Weights of a small image captioner.
Model: 5.92M parameters, encoder arch coatnet, encoder activation gelu, encoder num experts 32, encoder patch size [2, 2], encoder depths [2, 4, 2], encoder widths [64, 128, 256], decoder width 128, decoder norm layernorm.
Training: muon at rate 0.003, 6600 steps, batches of 384.
Data: trained on small renderings of single solids in any pose, 395000 training examples, 6.4 epochs.
Rows from block 2 of the text decoder of a small image captioner, named by matrix and row number. Rows with one number belong to one neuron. Each number is 200 + 30 x the weight over its row's rms, rounded and kept within 0 to 999. All counts start at 0. After the name is the row's rms in percent of the matrix's.
Before each neuron's rows are labels from the 100 texts, of 14848, where the neuron reaches its highest value: "tokens" is the input token at the peak. Only what is clearly more common there than usual is listed. The data: small renderings of single solids in any pose. In brackets: how many of the 100.
# fc1: MLP up (decoder.blocks.2.mlp.fc1.weight, 512x128), inputs 0-127
# fc2: MLP down (decoder.blocks.2.mlp.fc2.weight, 128x512, transposed), outputs 0-127

tokens: "blue" (13); "brown" (13); "orange" (11); "purple" (9)
fc1.302,105,178,172,178,209,200,142,209,183,244,254,212,192,178,228,191,209,176,248,176,239,241,217,191,218,203,224,198,207,245,259,203,210,172,252,201,190,162,214,257,202,215,242,239,208,175,154,225,196,180,152,211,176,165,195,225,158,182,144,171,203,210,198,127,235,173,234,212,185,205,252,182,197,223,139,141,195,211,220,201,193,160,211,217,172,230,259,169,187,191,178,163,190,149,179,207,230,188,232,175,200,208,227,262,177,212,173,190,242,262,178,200,227,143,194,157,226,150,203,222,213,191,223,245,196,233,205,220,222
fc2.302,100,184,203,187,221,209,230,207,176,219,195,220,231,203,193,206,223,182,177,211,175,158,258,151,198,209,195,236,232,180,180,150,221,173,164,205,219,199,235,241,150,270,178,164,192,165,202,253,214,188,236,195,164,226,172,170,241,152,207,226,185,150,162,137,178,242,184,227,236,204,220,236,189,206,207,213,207,188,201,188,204,172,187,186,169,190,233,197,190,203,259,245,115,178,189,195,230,219,157,167,182,225,184,226,207,150,190,148,188,119,204,222,288,221,220,195,239,210,216,168,230,230,223,165,195,184,211,215,217

tokens: "glossy" (75); "metallic" (11)
fc1.219,108,184,180,213,208,221,223,197,234,206,217,208,238,240,238,187,176,170,222,177,207,195,222,249,172,198,232,207,198,170,219,148,188,146,210,242,175,209,212,154,215,166,189,209,159,216,184,192,156,157,165,201,192,247,188,202,181,227,226,215,146,148,175,232,234,193,128,208,232,179,234,181,241,247,190,160,214,186,223,137,197,182,195,225,252,219,244,178,235,139,154,225,221,258,191,207,193,190,255,216,168,207,200,192,150,215,231,212,147,217,215,213,194,217,176,160,201,249,194,204,230,221,228,235,162,252,161,141,198
fc2.219,114,190,183,176,172,181,185,235,145,204,219,167,175,187,193,216,222,189,207,225,210,201,158,181,209,234,250,209,182,230,193,249,149,195,183,150,213,230,244,210,175,198,205,186,188,197,166,213,214,198,225,188,130,198,195,251,202,174,193,198,245,286,232,203,193,238,256,145,238,206,226,157,206,197,194,230,173,245,185,187,219,262,196,190,144,187,179,194,186,245,245,191,190,178,236,168,174,231,198,199,201,220,169,221,212,249,208,175,258,208,199,129,190,214,235,229,166,175,214,208,181,120,166,159,216,154,237,186,191

tokens: "white" (12); "orange" (11); "grey" (11); "yellow" (9)
fc1.155,130,246,175,183,206,184,244,212,242,237,202,243,182,167,144,234,194,220,151,226,169,183,196,184,288,209,191,176,258,241,232,186,230,188,205,189,188,203,240,253,184,186,124,198,214,210,201,233,162,201,238,201,212,232,188,140,187,252,133,249,195,166,225,201,195,223,209,199,221,189,196,191,198,166,189,219,207,205,216,162,165,255,184,225,215,179,199,197,192,230,262,187,215,175,223,216,166,181,175,209,206,265,188,209,197,201,227,146,212,197,129,175,191,214,201,202,210,196,255,204,138,188,174,176,179,143,218,179,212
fc2.155,147,235,219,210,182,221,219,209,204,153,219,191,212,219,296,156,252,188,225,192,182,166,218,165,207,188,182,176,170,216,204,173,209,178,242,188,211,230,189,186,232,182,246,126,194,173,244,269,173,185,235,175,143,214,204,238,183,173,198,164,234,209,138,196,162,227,234,187,212,218,217,188,241,190,204,245,220,220,182,220,201,206,157,169,186,157,209,223,225,209,175,224,224,152,157,133,202,148,194,162,256,208,171,242,166,193,187,196,194,265,176,182,216,226,219,166,223,167,236,196,208,187,211,229,155,223,191,233,200

tokens: "plain" (51); "dotted" (16); "blotchy" (14); "checkered" (12)
fc1.222,087,228,197,245,204,216,212,215,157,204,170,199,152,248,220,195,161,250,224,219,191,195,190,197,159,177,218,195,246,263,203,260,182,211,182,171,229,191,183,165,157,269,198,189,152,205,219,205,194,144,208,222,207,203,177,184,203,243,155,153,179,175,181,171,208,213,207,157,162,158,241,192,201,228,132,213,152,231,238,217,180,202,177,181,201,167,195,174,144,190,152,250,260,186,161,218,204,252,215,175,209,225,206,206,194,180,200,204,238,183,205,234,202,236,217,186,148,220,238,175,231,134,180,231,232,214,209,249,176
fc2.222,088,242,220,179,170,176,205,219,248,216,198,210,194,264,108,207,249,207,209,166,199,198,184,234,223,178,217,158,141,209,207,187,235,200,198,168,248,202,226,223,243,193,156,176,203,205,146,238,167,221,155,200,213,245,141,228,235,154,184,185,206,221,225,260,212,217,178,183,184,204,201,245,204,170,163,164,207,176,199,180,209,215,198,198,191,223,178,251,214,260,187,192,207,218,172,206,227,166,190,215,154,213,170,208,218,204,206,222,205,249,209,147,178,186,207,196,202,179,199,192,144,287,172,145,198,163,217,177,258

tokens: "white" (21); "grey" (18); "black" (9); "teal" (9)
fc1.341,076,274,235,168,302,203,211,181,203,207,207,186,245,237,181,214,145,223,171,260,186,175,213,184,191,233,188,202,189,196,203,178,223,194,185,146,155,243,197,228,156,199,219,187,196,167,233,197,211,140,170,217,157,176,196,252,221,231,167,228,192,206,230,174,184,213,187,129,239,181,176,175,137,171,188,213,173,168,188,197,133,248,174,208,233,224,240,207,178,161,246,211,211,147,197,190,216,213,182,196,167,161,168,221,208,231,243,205,164,258,225,228,204,236,198,191,228,194,208,186,204,190,220,181,184,187,221,227,222
fc2.341,078,174,168,189,177,189,245,229,263,185,238,171,193,236,244,189,247,167,243,213,164,224,191,193,214,199,222,209,190,149,233,134,205,224,249,208,247,191,221,145,210,206,186,186,173,203,187,208,168,222,217,184,207,198,220,149,203,167,205,174,202,208,206,189,172,231,198,214,192,211,216,250,246,200,210,229,196,222,171,167,247,203,214,218,194,176,216,193,189,190,142,138,264,191,226,203,208,249,224,220,226,243,217,207,197,178,218,205,226,119,139,159,236,159,216,216,209,183,224,216,161,144,148,241,185,173,137,166,178

tokens: "blue" (14); "orange" (13); "grey" (12); "teal" (10)
fc1.279,115,200,200,162,207,212,173,222,196,159,255,237,217,227,192,175,235,222,188,189,248,226,236,154,270,196,188,168,214,210,211,221,220,202,250,172,223,238,247,220,172,189,246,188,202,184,227,170,236,129,150,208,132,204,214,207,136,167,149,140,221,219,220,196,196,183,216,177,204,204,252,233,205,241,172,199,203,196,244,199,226,165,190,163,182,213,235,206,162,200,192,175,136,177,146,214,153,206,209,213,200,239,224,208,191,218,175,139,176,210,169,203,259,143,196,194,234,164,207,203,225,201,225,172,167,182,200,222,234
fc2.279,133,193,179,191,153,175,261,193,168,263,223,202,219,170,233,226,169,208,143,202,185,189,207,254,176,183,205,203,172,202,183,220,198,216,175,194,222,162,178,242,188,218,201,196,190,212,166,233,200,192,222,214,175,252,210,216,205,241,233,223,196,114,185,120,246,202,216,204,253,251,212,205,136,170,220,204,217,206,179,178,200,195,177,183,178,200,226,215,226,220,208,263,167,170,218,132,238,205,192,202,143,176,146,189,193,170,195,216,210,136,187,205,227,147,206,220,217,204,239,245,218,167,220,258,222,182,176,191,245

tokens: "grey" (23); "matte" (13); "pink" (8); "black" (8)
fc1.241,079,175,156,194,232,206,141,194,211,205,175,198,178,230,193,197,252,211,202,191,204,185,147,173,243,189,163,201,255,220,203,165,187,164,213,184,186,222,257,129,163,172,207,169,164,237,249,201,269,239,177,261,192,188,220,211,223,240,159,209,198,236,203,202,224,217,203,230,211,253,190,169,175,199,191,225,186,189,164,185,203,185,232,187,134,226,194,202,212,210,172,199,217,200,170,181,222,245,169,221,238,238,199,249,184,233,276,189,227,238,122,164,196,170,188,200,205,196,196,234,147,219,178,192,210,237,257,217,177
fc2.241,079,185,180,185,213,188,211,215,191,176,218,201,172,193,161,211,172,245,257,181,219,184,208,189,203,184,220,199,199,240,243,187,195,216,190,170,217,177,161,227,251,161,218,224,182,128,213,222,211,122,197,130,215,207,222,228,262,229,222,194,146,241,174,245,226,198,192,207,154,238,199,234,215,208,161,197,216,169,153,206,182,237,170,257,242,193,206,136,185,184,227,215,187,202,190,198,237,172,183,239,179,167,235,178,175,207,229,175,178,227,192,280,203,241,201,217,167,149,213,200,205,244,215,219,141,237,235,186,154

tokens: "glossy" (34); "matte" (28); "metallic" (15)
fc1.208,116,192,196,211,268,173,203,212,225,222,231,213,176,179,247,218,188,207,220,232,198,271,226,231,204,203,218,204,182,159,208,234,239,160,169,259,196,159,193,158,204,171,148,182,223,130,244,206,182,206,183,242,131,220,204,203,215,229,183,213,220,214,178,183,203,218,182,226,205,159,208,230,222,203,197,189,209,166,207,187,213,188,168,167,162,131,213,244,185,199,208,167,164,222,257,166,193,196,191,168,143,159,245,205,204,259,195,220,161,181,204,240,203,257,192,175,203,154,199,157,225,195,212,178,241,130,156,237,212
fc2.208,105,179,155,183,266,182,180,242,221,232,204,158,199,252,189,176,185,192,203,195,151,182,202,184,128,218,150,218,212,177,235,152,196,269,209,175,184,162,202,190,202,261,187,212,169,172,167,192,186,243,252,186,250,146,248,194,203,194,219,186,196,164,200,200,238,143,234,183,221,219,181,188,206,225,184,203,216,210,147,167,218,239,188,185,215,233,219,206,202,245,227,189,181,215,170,161,191,188,249,145,219,195,234,219,180,175,239,230,203,251,177,188,228,162,211,226,194,189,183,174,175,271,166,184,259,206,217,149,198

tokens: "plain" (80); "striped" (13)
fc1.385,078,183,170,164,198,201,197,196,227,195,203,180,243,165,169,246,245,218,181,208,201,241,186,197,234,181,187,183,217,228,190,213,162,248,188,214,199,222,196,188,224,289,188,197,171,207,244,198,236,183,212,137,262,223,210,208,157,173,246,215,186,202,248,159,149,165,219,207,218,206,138,222,192,158,216,198,209,121,203,258,182,214,183,202,167,205,209,223,141,216,179,189,226,179,184,223,200,218,187,266,237,172,229,230,162,222,238,164,209,180,175,242,136,172,199,176,204,262,229,233,194,177,204,226,189,182,213,147,199
fc2.385,076,214,179,222,219,169,131,215,177,174,191,187,149,199,195,224,173,223,209,173,200,176,130,185,188,257,173,245,185,219,204,225,205,214,228,270,154,170,193,212,207,171,247,159,198,167,166,221,162,228,226,232,221,201,236,197,223,198,181,218,202,218,140,230,151,257,201,208,178,199,212,216,224,205,186,209,258,249,222,154,183,152,266,172,209,216,244,203,232,156,218,188,178,229,240,221,177,211,251,180,181,250,174,198,202,197,165,261,174,183,228,168,188,175,198,224,216,161,204,168,173,238,194,167,211,146,191,218,235

tokens: "a" (52); "blue" (7)
fc1.495,112,203,236,201,178,224,249,249,242,265,213,205,122,193,197,229,187,225,231,171,169,217,248,247,225,209,188,219,252,218,186,248,170,226,154,155,184,219,221,205,184,200,167,172,124,200,209,158,239,166,199,232,186,199,182,203,197,209,186,188,176,206,170,198,236,220,209,145,179,218,211,126,227,186,175,229,185,207,214,208,205,180,184,172,153,193,220,241,182,229,171,224,202,201,158,229,156,201,213,208,177,198,244,172,255,169,257,223,188,187,197,245,207,247,146,177,176,219,230,160,249,216,186,143,195,186,229,189,188
fc2.495,103,174,183,186,129,161,194,217,169,202,203,169,227,206,202,240,205,169,185,206,256,209,213,190,174,236,214,183,217,202,175,192,238,217,235,213,209,243,153,226,217,169,208,174,244,213,224,195,215,227,174,179,228,155,236,220,198,200,211,204,174,187,248,203,154,265,240,218,187,215,124,217,226,156,188,233,177,237,205,220,205,153,255,208,235,173,137,230,190,176,207,223,128,168,152,242,209,203,263,204,185,176,236,203,148,170,178,171,162,214,252,192,187,201,206,171,238,212,200,170,157,192,215,210,268,220,218,174,199

tokens: "dotted" (32); "blotchy" (21); "plain" (21); "checkered" (8)
fc1.189,100,152,191,189,134,221,257,177,211,230,239,202,184,198,208,206,196,188,191,224,181,200,168,208,240,241,201,190,251,178,170,195,157,169,193,239,208,206,224,200,220,146,202,181,230,213,215,156,163,227,156,179,144,193,214,135,251,198,191,247,207,235,160,228,200,198,190,184,217,220,194,138,209,158,240,215,213,201,177,225,214,165,158,257,169,218,190,211,177,161,176,232,212,149,248,193,174,201,158,212,196,255,228,245,207,212,198,209,210,211,197,161,240,178,136,150,232,259,163,218,199,162,247,232,196,219,170,221,204
fc2.189,101,230,212,237,194,211,201,212,220,169,190,181,198,237,161,184,140,233,191,206,187,208,251,163,199,152,231,230,195,240,204,229,181,244,180,199,188,243,218,197,223,229,186,169,163,185,173,231,203,232,235,188,207,176,201,220,178,162,181,184,183,282,192,172,188,205,234,216,222,207,178,223,206,229,193,155,175,226,230,230,216,238,147,168,204,227,179,196,201,235,219,106,181,249,145,155,179,198,174,190,180,196,230,184,239,151,187,234,197,217,175,221,217,229,263,172,211,143,211,139,269,224,145,224,227,201,194,197,175

tokens: "dotted" (17); "checkered" (13); "blotchy" (10); "teal" (8)
fc1.398,093,242,173,198,163,177,235,220,195,226,217,203,207,193,229,200,230,175,228,223,249,206,233,184,221,211,161,242,196,222,175,210,167,148,173,233,144,191,163,218,177,212,183,207,265,196,234,226,200,150,221,159,192,142,163,219,195,172,192,166,201,204,178,175,237,170,233,160,242,208,193,184,202,175,137,239,188,224,137,190,181,203,199,193,188,235,140,205,212,173,227,225,237,193,206,169,230,228,176,261,238,268,236,267,153,242,162,196,201,216,220,168,219,235,189,254,172,192,162,168,212,234,215,184,214,163,197,177,212
fc2.398,091,230,258,174,198,168,181,220,218,201,150,239,170,252,171,188,194,244,163,222,137,231,188,236,194,156,225,173,178,207,198,168,172,210,236,190,234,166,218,187,216,212,210,212,205,250,207,209,168,188,162,158,201,231,188,165,177,195,189,146,234,203,240,191,259,198,192,204,155,233,206,243,200,225,143,184,197,204,238,224,199,215,248,159,177,191,161,221,209,232,198,214,210,207,188,240,144,183,195,154,224,229,173,192,267,227,218,204,209,216,238,201,253,147,143,171,196,179,251,209,170,246,193,195,162,135,185,223,178

tokens: "chain" (100)
fc1.238,079,221,182,245,276,206,162,214,242,178,164,252,192,196,229,227,205,187,230,206,173,177,193,246,192,147,233,188,228,161,196,225,130,193,201,218,202,190,231,203,207,241,214,241,219,193,183,210,197,231,201,227,110,245,170,196,213,186,158,179,218,264,182,194,187,210,207,208,145,211,186,168,179,136,171,173,167,142,172,191,157,194,216,249,195,211,213,175,184,207,168,213,208,207,221,247,251,205,154,184,226,224,187,185,213,206,205,222,224,223,216,224,236,123,195,256,202,203,195,192,168,205,149,247,209,180,155,218,220
fc2.238,071,151,134,167,183,214,169,164,237,196,180,191,178,169,216,219,239,179,188,189,183,206,240,225,178,170,160,240,135,199,189,147,238,225,169,200,228,217,160,220,198,178,212,169,232,137,155,278,204,156,246,194,219,188,163,236,215,241,180,215,244,233,184,167,221,181,169,216,179,149,166,184,250,195,206,192,148,247,186,245,202,155,163,207,171,227,189,150,223,175,232,213,216,183,228,177,223,218,220,209,225,236,197,191,224,207,244,182,214,223,211,230,218,211,249,190,181,165,217,221,210,205,199,179,274,223,217,176,216

tokens: "blue" (14); "teal" (12); "green" (11); "grey" (11)
fc1.92,076,148,246,195,242,197,255,181,189,238,187,236,211,227,137,194,195,232,238,201,219,207,210,193,190,208,189,218,232,203,187,199,239,229,216,183,152,127,216,242,217,201,180,214,200,200,244,201,172,195,169,188,237,216,200,197,172,171,158,202,173,186,166,221,275,231,184,167,168,172,250,232,186,198,215,203,158,179,230,180,171,201,137,225,171,202,227,182,186,191,168,167,180,202,257,147,141,212,210,179,250,182,217,222,174,244,179,232,222,225,212,159,247,207,171,235,251,184,147,221,270,240,187,235,218,184,210,194,210
fc2.92,071,233,222,205,211,189,152,161,147,191,213,208,141,202,209,285,181,202,218,146,211,156,239,172,193,209,209,161,165,210,221,241,244,165,201,211,231,179,167,264,231,173,232,136,162,256,190,207,235,232,229,186,173,203,176,163,190,215,210,219,195,208,181,215,206,182,175,194,161,213,202,215,268,156,211,192,210,218,205,180,201,213,169,171,185,204,155,145,176,169,167,191,251,191,177,215,200,241,188,271,173,199,212,208,191,213,183,175,210,141,220,208,206,250,203,190,244,206,228,181,167,174,202,197,255,241,243,243,228

tokens: "blue" (15); "green" (12); "grey" (11); "pink" (10)
fc1.375,121,271,220,210,146,153,141,211,179,171,191,183,154,204,200,198,199,173,190,164,226,194,178,186,159,175,181,188,233,204,167,227,201,214,185,158,234,226,204,240,191,206,168,221,249,189,208,208,226,143,192,214,182,235,235,167,173,199,204,200,261,212,187,187,241,176,229,225,234,179,160,204,200,228,195,163,218,183,266,154,227,165,207,196,178,208,181,221,207,173,178,209,213,252,216,194,241,241,205,239,151,280,203,228,188,238,159,129,194,212,167,188,167,186,182,190,191,165,204,236,258,203,208,163,181,171,241,180,267
fc2.375,121,157,152,202,201,192,242,171,225,226,205,234,253,178,205,128,207,224,150,138,201,224,181,193,238,254,154,159,199,254,246,223,180,163,218,194,253,179,213,216,196,194,217,227,217,204,192,152,183,236,236,217,158,248,157,179,185,205,215,182,238,171,206,188,158,234,210,190,166,173,131,140,203,187,220,202,261,238,164,174,204,183,171,209,219,202,237,217,207,182,191,227,176,216,215,170,198,198,224,173,227,191,180,207,238,192,253,235,225,174,140,217,222,187,176,175,240,184,210,201,180,163,211,265,200,181,234,215,166

tokens: "a" (64)
fc1.254,127,229,224,208,184,233,234,232,222,210,165,174,191,161,177,156,143,177,160,194,210,176,235,171,172,190,186,244,203,257,193,162,191,192,250,177,199,149,228,217,223,188,178,201,223,226,180,201,129,235,201,206,199,198,185,229,172,226,207,192,259,201,198,182,175,187,207,166,290,145,236,235,274,217,238,230,196,237,218,178,154,199,169,220,206,198,178,209,180,192,132,192,268,194,175,217,226,211,143,190,218,238,179,234,202,206,204,202,153,214,201,186,164,194,183,135,208,213,225,257,216,168,218,176,203,212,246,199,197
fc2.254,115,205,175,193,191,209,184,181,184,186,183,225,204,272,118,168,167,212,202,187,163,226,222,192,188,196,232,203,174,208,169,213,173,214,220,187,124,193,190,193,191,202,153,187,200,207,169,212,246,175,200,195,211,167,163,168,235,175,203,196,213,185,206,210,140,214,201,195,156,221,222,266,221,220,230,161,230,244,183,209,221,172,165,218,238,184,216,219,224,191,217,250,203,210,124,201,207,190,188,145,208,215,234,235,249,202,273,144,163,181,199,195,150,187,222,147,211,231,247,201,261,192,238,172,220,203,249,187,261

tokens: "dotted" (12); "striped" (11); "checkered" (9); "black" (7)
fc1.493,104,196,116,194,216,185,203,175,216,142,192,189,176,285,185,203,222,190,237,217,157,180,221,255,179,137,165,185,193,216,179,190,202,255,127,212,216,205,240,182,205,236,193,249,183,155,254,244,161,203,213,155,202,216,229,180,208,166,186,236,203,216,254,217,206,236,281,211,177,186,183,215,184,235,190,230,174,192,208,226,221,210,186,158,177,165,165,259,231,195,158,190,211,239,176,229,151,218,182,210,244,245,209,155,200,229,192,200,186,217,206,187,162,186,178,193,232,184,223,189,189,198,216,220,242,198,194,176,232
fc2.493,099,158,260,152,191,249,164,233,203,244,170,214,205,200,239,172,183,254,167,190,221,227,190,170,169,208,212,207,199,161,170,208,212,196,247,253,164,230,176,208,205,240,184,160,191,217,143,203,216,180,239,202,206,210,143,218,201,168,184,190,219,182,143,237,206,186,154,191,155,138,217,186,240,188,192,211,236,188,194,254,205,194,195,193,213,165,201,225,228,220,295,197,218,201,177,219,194,261,220,179,192,210,172,147,250,233,171,182,188,184,202,280,206,178,181,202,175,230,178,197,188,249,225,229,168,212,162,195,166

tokens: "a" (100)
fc1.239,127,222,194,201,160,177,278,172,205,204,208,191,253,223,226,263,208,155,180,205,196,173,197,160,224,208,183,263,182,195,200,249,256,245,179,208,259,213,191,218,219,203,221,197,235,177,186,237,209,129,214,273,203,156,203,197,220,146,202,212,188,241,166,178,187,222,208,182,160,227,178,205,195,159,244,210,224,200,224,146,232,176,179,191,230,233,183,202,212,129,154,188,232,206,165,199,208,188,200,141,179,235,242,190,207,198,205,181,166,148,224,187,201,206,195,181,157,216,216,211,159,253,259,188,201,210,152,194,197
fc2.239,127,215,220,212,233,233,138,264,151,199,228,224,192,198,173,233,246,251,208,259,199,217,220,194,231,218,249,164,220,263,214,162,175,163,196,196,188,183,184,224,165,206,152,212,220,253,195,182,172,243,155,183,205,231,163,201,148,175,186,206,217,194,201,212,221,184,256,209,247,163,232,185,205,175,169,178,193,179,173,259,216,190,207,206,175,157,184,192,173,246,160,218,169,204,225,234,194,205,221,255,202,148,205,184,176,211,155,200,155,221,185,240,184,199,222,227,170,155,191,218,187,109,209,231,180,180,220,172,177

tokens: "grey" (15); "pink" (14); "white" (13); "orange" (7)
fc1.21,095,163,142,245,219,150,171,224,272,204,194,193,203,256,208,172,211,165,175,222,208,193,214,136,208,231,192,205,192,189,168,206,173,205,205,174,142,244,211,202,196,202,205,213,166,207,243,216,189,176,262,193,185,173,184,227,217,220,192,202,166,205,213,264,266,246,224,182,227,223,226,157,201,219,210,204,180,188,249,150,171,150,229,264,190,223,208,234,181,189,186,191,187,200,244,237,239,205,215,260,250,155,243,205,217,238,216,194,187,199,192,205,183,155,218,194,171,184,143,212,140,211,158,171,161,191,159,220,214
fc2.21,106,195,243,158,155,225,180,138,203,215,218,209,199,224,223,226,235,250,186,174,159,194,195,223,210,189,247,272,169,169,188,173,225,185,228,227,213,219,165,220,173,155,126,184,238,218,249,199,219,184,136,206,180,155,196,212,228,228,211,227,215,183,192,260,265,186,185,180,188,232,194,223,225,222,186,218,182,153,206,180,173,249,163,168,250,203,160,155,200,167,202,128,255,136,197,192,201,171,231,207,206,220,150,192,191,185,202,209,174,198,210,250,183,246,209,229,241,178,193,212,213,214,174,230,214,190,205,174,192

tokens: "glossy" (39); "matte" (36); "metallic" (25)
fc1.129,124,250,184,254,172,176,231,202,240,160,194,250,171,194,182,197,166,236,214,170,203,162,242,239,177,143,206,229,238,253,230,164,256,230,205,233,195,163,175,212,204,212,185,211,211,205,152,215,175,192,203,252,186,172,202,201,175,120,240,187,230,191,271,176,218,208,176,195,230,186,250,229,133,190,227,196,209,166,254,224,155,232,155,203,198,200,213,199,205,234,174,193,224,156,211,150,222,231,220,229,241,168,212,235,176,181,219,178,205,193,183,167,226,158,171,226,235,152,181,199,199,178,179,174,200,161,238,208,184
fc2.129,117,251,209,232,129,176,174,163,212,162,213,176,190,220,200,207,201,169,213,169,263,114,204,176,183,205,225,214,211,195,226,175,166,185,219,186,197,171,188,194,211,185,215,222,132,145,182,197,175,194,171,173,199,229,212,205,155,182,126,202,239,170,132,180,247,199,187,255,265,200,236,190,226,217,185,213,202,213,213,230,213,234,204,218,202,163,179,215,224,211,244,206,126,226,222,192,244,199,205,195,189,172,227,251,175,186,281,193,219,206,242,176,208,215,231,168,159,150,226,190,208,200,227,188,186,234,193,195,236

tokens: "a" (100)
fc1.156,159,225,201,255,214,208,204,161,217,203,202,183,208,250,161,227,209,149,212,127,207,211,157,219,187,209,215,264,196,176,209,218,239,168,146,182,194,233,203,239,218,176,238,236,224,191,218,205,187,166,223,256,229,220,174,146,230,215,189,221,225,133,131,243,140,230,218,178,154,236,145,213,213,163,230,259,215,212,221,179,184,249,211,218,237,205,168,210,186,164,206,209,234,208,173,163,200,189,186,178,201,232,202,219,179,253,181,192,201,184,209,216,262,207,177,218,156,240,171,182,137,198,230,195,172,190,197,204,174
fc2.156,156,168,204,215,224,193,199,237,209,134,208,188,172,185,242,209,154,233,236,246,209,208,174,202,204,223,202,223,279,203,210,194,214,189,181,201,243,201,212,193,192,231,147,152,193,201,160,209,175,156,140,213,215,224,178,213,164,152,174,203,194,201,222,185,248,194,194,208,281,211,214,228,210,219,182,195,202,225,220,252,260,137,220,183,162,149,237,155,244,161,207,237,142,148,196,204,207,220,230,222,159,172,207,244,183,218,184,226,141,181,174,214,179,202,180,206,195,140,253,198,221,170,221,174,179,211,169,170,214

tokens: "chain" (29); "orange" (10); "red" (9); "brown" (8)
fc1.152,093,228,190,193,196,208,159,196,233,157,234,219,171,218,219,194,194,209,230,228,213,195,156,270,199,213,193,233,216,246,180,191,194,208,197,159,190,211,118,197,227,214,214,162,208,202,221,230,249,181,201,184,165,222,183,218,232,197,174,195,252,234,171,195,252,163,247,217,171,179,177,170,253,173,245,181,177,232,201,232,188,115,194,239,165,192,197,224,243,150,167,201,201,180,244,209,222,212,238,190,201,226,193,204,152,186,155,206,217,237,216,188,214,148,259,226,191,173,214,166,162,161,150,248,176,217,147,249,190
fc2.152,102,158,193,190,168,196,192,132,189,222,135,211,252,170,232,158,242,110,205,233,158,236,214,163,221,177,212,213,186,210,208,181,199,193,208,222,226,223,187,242,184,165,240,246,203,213,214,231,188,149,150,198,234,192,203,197,129,213,196,184,245,168,222,203,199,256,211,201,243,226,151,222,157,230,195,188,204,173,234,181,172,231,201,153,188,196,219,237,203,170,209,194,209,215,133,185,172,200,170,145,208,259,260,225,258,203,192,190,217,185,192,225,229,204,217,173,194,247,168,195,221,177,209,220,173,191,226,180,231

tokens: "a" (100)
fc1.10,081,176,243,170,171,157,199,194,194,191,197,173,214,167,168,186,204,182,182,196,180,194,158,222,166,162,203,186,201,197,176,230,250,133,213,223,234,241,152,191,179,170,221,217,201,104,199,208,191,212,196,197,195,217,220,196,198,210,186,154,227,232,164,214,196,224,211,229,179,214,191,230,173,262,130,243,207,223,227,222,230,216,232,241,211,248,186,173,226,147,133,181,231,234,230,141,232,219,262,145,216,163,179,250,218,222,215,175,198,237,206,239,234,183,211,193,226,210,228,182,160,243,248,188,196,220,193,163,211
fc2.10,086,209,187,280,181,197,177,249,186,226,232,157,197,193,221,266,250,169,196,222,212,238,195,208,222,218,199,189,232,216,223,185,218,252,199,196,197,245,210,242,167,183,148,221,256,189,188,174,185,179,184,202,204,212,123,237,210,133,160,218,124,176,253,191,202,188,174,207,161,138,185,208,223,218,232,220,226,228,210,213,193,197,183,187,211,211,222,239,179,182,185,222,182,232,119,197,221,174,148,233,209,214,190,187,207,241,206,177,194,177,228,187,153,204,235,189,164,212,179,200,217,181,243,130,170,209,246,191,221

tokens: "plain" (96)
fc1.288,089,171,210,257,201,168,227,261,220,161,178,200,228,151,205,152,156,230,242,229,175,179,191,176,244,195,160,180,216,219,225,181,140,248,258,188,210,231,238,174,238,172,150,196,208,200,198,227,256,185,172,159,220,200,171,217,185,234,190,237,225,212,203,195,201,182,187,204,194,222,233,159,207,215,206,210,196,211,265,193,172,198,143,194,218,189,195,212,184,156,166,167,219,155,213,245,224,219,211,209,248,119,222,157,184,221,259,226,196,242,176,194,195,218,263,173,170,174,145,224,203,203,173,203,201,201,169,204,158
fc2.288,083,233,202,148,188,211,174,207,206,172,286,162,216,196,179,196,228,194,218,210,223,180,276,232,146,206,213,250,227,245,156,209,264,190,191,200,176,193,189,182,152,159,121,168,228,194,190,157,186,220,186,223,145,176,215,222,162,219,253,213,177,203,190,189,181,221,221,207,230,153,212,196,247,182,233,175,200,232,177,178,184,168,212,184,230,222,171,215,186,234,201,210,148,188,179,178,241,183,205,217,194,260,201,227,134,193,200,209,213,157,220,193,170,217,199,150,219,220,229,182,251,180,280,218,198,224,221,191,195

tokens: "blue" (13); "brown" (12); "teal" (12); "red" (11)
fc1.216,085,202,211,242,164,194,214,220,221,232,188,209,196,171,183,212,178,203,226,239,208,138,194,200,212,216,200,236,204,112,227,181,208,160,131,159,227,268,175,219,246,183,147,174,166,194,190,227,194,185,163,228,221,192,187,217,233,241,171,179,276,229,216,205,207,205,185,185,211,224,215,222,205,180,192,207,154,198,199,217,211,177,134,205,187,223,191,183,241,226,147,128,156,233,210,221,241,158,202,257,194,174,218,193,155,238,199,195,195,191,196,184,190,198,223,202,122,224,182,217,187,270,166,177,240,181,213,228,185
fc2.216,083,243,164,243,240,167,173,211,156,192,188,221,191,274,177,185,248,222,187,199,173,187,218,248,222,186,232,183,222,238,157,228,190,198,190,210,210,199,162,156,170,219,216,179,207,193,209,166,209,198,217,218,190,165,208,164,137,275,259,219,184,169,212,179,257,177,214,207,223,175,216,198,238,210,243,201,197,168,172,166,193,208,211,233,167,138,190,196,183,165,162,208,269,166,168,210,188,190,177,181,164,235,185,184,214,182,157,150,248,159,206,208,199,194,227,238,287,220,227,222,187,187,158,205,223,205,206,243,239